python train.py --model="multi-label audio tagger" --dataset="telephone keypad tones over noise or synthetic speech" --train_examples=39062 --gain_aug_db=6 --noise_aug=0.01 --time_shift_ms=100 --n_mels=80 --hop_length=160 --input="log_mel" --spec_augment=false --win_length=400 --arch="transformer" --norm="layernorm" --norm_position="pre" --activation="geglu" --mlp_ratio=2 --head_dim=32 --fused_qkv=false --bias="all" --qk_norm=false --layer_scale_init=1.0 --parallel_block=false --dropout=0.05 --inner_norm=false --moe="expert_choice" --num_experts=8 --moe_every=2 --expert_mlp_ratio=0.25 --experts_per_token=2 --shared_expert=false --subsampling=2 --layers=12 --width=128 --positions="rope" --pooling="mean" --num_labels=26 --residual_init="none" --optimizer="muon" --muon_scale="original" --lr=0.01 --momentum=0.95 --nesterov=true --orthogonalizer="newton_schulz_5" --adamw_lr_other_params=0.0018 --gradient_noise=0.1 --steps=9300 --batch_size=64 --epochs=15.2 --lr_schedule="cosine" --final_lr_fraction=0 --warmup_steps=180 --weight_decay=0.03 --adamw_weight_decay_other_params=0
Rows from block 9 of a small multi-label audio tagger, named by matrix and row number. Rows with one number within an expert belong to one neuron, the router's apart. Each number is 500 + 50 x the weight over its row's rms, rounded and kept within 0 to 999. All counts start at 0. Numbers have three digits each.
Before each expert's rows are labels from the 100 clips, of 14976, where the router gives the expert most weight on average: "responds to" is what is common among them. Only what is clearly more common there than usual is listed. The data: telephone keypad tones over noise or synthetic speech.
# router: router (model.blocks.9.mlp.router.weight, 8x128, trained with AdamW), inputs 0-127
# gate: expert gate (model.blocks.9.mlp.gate, 8x32x128), inputs 0-127
# up: expert up (model.blocks.9.mlp.up, 8x32x128), inputs 0-127
# down: expert down (model.blocks.9.mlp.down, 8x128x32, transposed), outputs 0-127

# expert 0
responds to: key "0"; key "6"; key "C"; key "9"
router.0:483526492461550444448489561472463475431420582477470536496542445484528533489527507468474528464469508489528618411510557497597521492472528455567500433497462555441581404453428560452528534513519581500577542569449460478460489555543506511541503523419523613487561391509369425501471492522488356526526621462543505490471363530461518503514495531522537479513530468452533455518470446499575572487510
gate.3:530465497523490423552522497457521405493529471422523486505412460491507583486464428481382589491509511469554534552488541485473447434475453470431590484559491506418460501583496452389522443527437430480534458523576486450502477435479478530481556572547461484502483516413589515476532570425517504584522489515428574500413521475497521480502494457435515545572468533586522618624527542547544616518480
up.3:462481572532476553506435419512448676450546475493455449604541533546529468500489497512531418459551523602501491495573430521470563549502456453503398522488460592562485536490519518484475512415455482481533569471494518510557476492463561498497472474453589424453636574451494482476500455469410502541493497495477455490533583578431396503542478433499457541533466580541502539458585511570414483501469
down.3:504420474482476552452483468446477504471472507444519471490447490460515516350558446481507532492428546419501534513449441469489532396621575488521565519534550512528548507498502583551455565416513601540496483487418451481468547460400568482492495485527486581494476584417511563516443547494547499592424508591520538464503507498469550476424482495483489516543492533571550489359596497581515468406453

# expert 4
responds to: key "1"; quiet level; muffled (low-pass); key "8"
router.4:462613485424535492515440544423467451430399481529464522505516507496520516572537518501493457589516474461506499554369521576575481515551546460520514497542505494411437466477590503354523586504489457495533518392568506470452491504554461520432492579409489573492503522432530526488480528432547502427476565449431447441502517380504577557514557546493503595503512504518486614506495503443484558547474
gate.3:459505468418495496588422570517483444549501458371490537527525511476514444409415558494536417498522486451559428495482473528469493613476487485421482464467487516514598378483574438577551489421428452553489420499488533436519354593469481471443426462425532502469563483564476531472477562500525605449557569513472448476494497518518476454459420553492513493435467452545560487500499538457479517513492
up.3:495445497495486549501479461543578459523527492429534563475506453534529451492532530483475631503516532525501385381417455444548441467503540604555541539522459460449443561460516390481546471514509396457445521481439584448553543575484567486524435546576524531463501583376529459569464570433499553446478564584571508484477458539504473539461555464527430523454501575512511440510486395479514497474482
down.3:500450605497651512510513503569497497479453435407543326485522450517441569564516397429541406424440492486529525528496573455514505470531550466490558489453446486484495431535472539509491424559525469439516500527466514550478570489522490447536418566488525562507570569513453396394416531505445459582543529516559494455503480449461467544501558460559452561529498449511490470445504561529500471487444

# expert 7
responds to: key "#"; thin (high-pass); key "2"; last key: #
router.7:453466424492565489548450543472498547541444457426520469375421430498443523421523485494443446466481495568494526423478565460453437590536484504441504513600418508502490574507534575411540473497499497441410463504468560528509585545573438513386496401550497509493521515549525537521551561557391525527551546466566586428482497586469510491455454441521486575444555431503457493515469478587471478464477
gate.3:561550498479459466409477517549440485472359549505557560511594491510465467528567468464456533579513529401472502405601546480446499461512445505396496493500524482556463469535587407437474568452505445501566495586511451458577410502397550466561452538484545575544567538501462535503482496428427576473548495575546493456582560488513501469571486515454449547533508442500537465426481445425527502519480
up.3:454508427509552535572417367447479519531481500488457491489506472440486570534680547481489483487518572444467492579484452464552549551587533476448496557543495459428415520547512475581547493387536413488499550491501539502487450551475531494565527496492542588534560420572516398482446473451540568501519564501504530504539457492511450525435424489440496377575511463569517551526468494428519486463449
down.3:585476513535455537506457520475453508532414536523525536507514541495526474494492501532471565557460524506570513436520607510420442526444453568478525530493496527533556427508486523519628396478479481543535542503504585615330498513592363490461435568613508440504563527530545503594461543490532548574486495487430518481486500498545439473538579470585479552517441561436512525497533512537574533461498

# expert 1
responds to: clipping; number of keys: 1; number of keys: 2
router.1:505572544474511401419548515514487460534528521457521531542506371453464502484509454445465457460496547506484497448375556531493481565533473480537570530481442490439506553443535470527548566514500516446472604538486489445488516470486456538541563409567536501477512384480498538518634504522555478485489570541407467484440528592530498517493462563605475485468504548496527585352518497606519594574465
gate.3:562456571572469501488381481471433510420509527472485417385541469395575495480511453575463451489562520558508523462449508548473425602469495555504482428527481525483545506477404545523465541571500451462497463487495478541497496415481394485521521530503466513559589520459558434484566449610436446481538544460488397534426474587554473536504533594489486492465445537545594559550549510587529475509521
up.3:486447521472570483399459487503466420441519524507472522440471441531598456516529560548546482561455483524564538541415496490557561549516568440524432504477510503550499457417523469568472459561507484386469627451540522454508541550472519483460538491603538434565500535476559481515543435419567535539536549480489488504578358471469453519536535496491450532360539472529533445503569479442489445538384
down.3:536538479564537560487452489445577501434538543423445457489597513475509520438406483524659467519483473504546471585469503481411572592490462350513532543546497489550509465497464469522583517507568501404455499535512512543529446468488456440565540513482484497500462447468561434562491463500486539528525518474377554549539489406453438452458525455513510534461470504530434430553518458466649529444492

# expert 3
responds to: key "A"; key "C"; key "D"; reverberation
router.3:519476488492482516432515484439594431427522458428468514451543540525466477497551622466482484538542516491529492478469570559549435460483500506487504509535543499553481448532524453543551419514439527437469403448452520444554420523502514381587465565516524496606448556518447516438545491412442538539561514548435485470532502626452477565498482466482573500418440651546472480450525519420441436566523
gate.3:460498517559443527545498466489486500508540482545505422527537464505548603492526542508475504532458419523547447514561435482443509549469393534528592531515454451586564538524488531518473503546440554510454470498462490509477592557613428470477559390476529473530427531415382529539443384504423466554484507569504457465437509527459496573530465417489581487560417452513571500605475531449396554533527
up.3:511487509518410551557443482553472526584442483490463492535432471487389493514468608497542495433492517526597453481518575370578584425507499587521533535478493482442415474374467455459580376450461520441550524515481501518530547487521523569490433439534457532501432506466530486481555561497562471526447422460505440572476533488416459585475517449486485518547491444496532536474554512588545472581435
down.3:534484492452469548546559448460485555547521558462553454387452513425498477534485486529526506564486436406551589564548448461469538473457518524485414483552443515486455568531575571375560411431591579472524511524489568527478537547575561517509527563424516476486524458438562446505505530524505584467461556486507485457491539361524487596405553501525519471445513512499535617505418491431528523470509

# expert 6
responds to: reverberation; speech; key "2"; key "8"
router.6:578486499547482420527488522530572469539523539537442480619368531563580438608484531531616490395532469510493465551586540547517527488524444481485530465404489433463501442486454532496436458529483509469491542491497502506459444527567533494384396499535567542531562469482467530427585569452486503440481474524461444590548548490473444455564545477445497563565505454517533565476485490503497414593559
gate.3:427463443465524534482494525525450490523517454480550487591455387553498477436565526546453537435490548495539449384524474484425421535423493447481505484552375546453557475515539483423444530540371489492504564567460430478430573488507536465488540526505516510465543494480577486524448421474445480446492526411481520380535541506523580492470441476488495500538448579454452561452456658517538438478518
up.3:435431594444587560454565556549538538434504412476557538482421496517415542497523492450477465475513559486531423473535525547572496520423518512513461467524556563596522408521468499497499493454489464499488624499409439561505485508528544527456489550449516524550472500447545531543451557450469462392498431438465431510461476437490552371467560450545483481442443609432513524475552388491475553503443
down.3:486573500484549500444468555486499454429493507659480548497564467530513522471522376545476545524402459494508503455474475500562422560534466491452547485426515501473549444499443551551372491429547546416527496535515459572464492504504549477455476561608452591495426455561461498525610457511436584560472507530502531474464440461466480480479523522596445531503430469597489476550609470577532449498481

# expert 2
responds to: key "B"; key "7"; key "0"; key "4"
router.2:425507491514399542439520510498415410537609550549603519516540539559471540539483528532489584509475494472531429425576542463461464535491486500498463500480509512514511461430476495420519496432479558507522575484591485433493473465499551573517601458544485461555460431578473511488417523540628444493517413590472488507555525459473429506487454458404471558597415482457448450537604438492574518497480
gate.3:466553415480546511488463598554505573510558487577521516553559502497477518514371436608422484463559552523443453499481508490553532429404477418505507464555406497560587496436485565503508573454469549511602530482495515472530471563538411470570639502403577489440463482456516486504444440489567512533503507472492550472463512484425508451575498486470504544446524450490475554561490413402458444492509
up.3:544493603538509515451537496469565563555533491446495514497468530488529527483610508453451416425493509370456577491538528473450497487494550467477408465504491505460412438440516603553441440442544515474460510550518553400506498564470456514488446511394451612423525424483530488508538546508535609472517529518528532541627550451570397545563564495511451512495530551435509464535451530520493584481549
down.3:443461591526492456481394497611582458450447467488442542594543495487530482460455454496486485503428556436492493454581541422455542458454519475431559594461483547583545481521498483332476501435560456509616537525541489538419494496530513560487550538496465487483480429454559568592580498479477456433591484529477535402452570490510510562482516489457456542488500407509525501473466552495454553542542

# expert 5
responds to: key "D"; key "9"; key "6"; key "B"
router.5:503440433508545505483548488380490534556473592588430489498537567557580493440459478543508522491580480543488503528430479492508508490461489448502452436504563537562484502479507415588557570402594479573571519463431573571570499492332446496472497546412453405441524534498525526494538453562553449589495474450503455545525451580526496529465469511509478472560496554453559469429524560489540526497427
gate.3:567506585532541544565549534430433486536514577502461560548487595523497445564508580606541512558450433596559554499523529457504455516432520462464504541502534503438523449568536546493522456519527502458472483377442560520606531496511543535417501562508545503582447597438492509453482555566571546488502573412409532449475492495471516563457495480450516519509574582531506538414531594560508409497478
up.3:421536534634624510603541495496553519510438512522466517531596477494576440461405492439510518572546503456488482547506593388591516513543453501503469514526436540476426490435510490551559515505538412452463431520468445500466620469481538512486517539546490593475445460527522556530431478480477469496447446535553507521511507496484532558552391396407573529513514481517456470445502586507483523589544
down.3:468407487397478511605430504507473467501496583444504449539513458432474570438539581566478508494440421448484517414458501446507461528529469544455446467527504506403407475471394500610465496485619581513579485476494501493535485542457527485582553552552502534532559551464397458469455495514484482523521362528514467469446579550575436461489472537474461435510495436514548554485441460466452453511427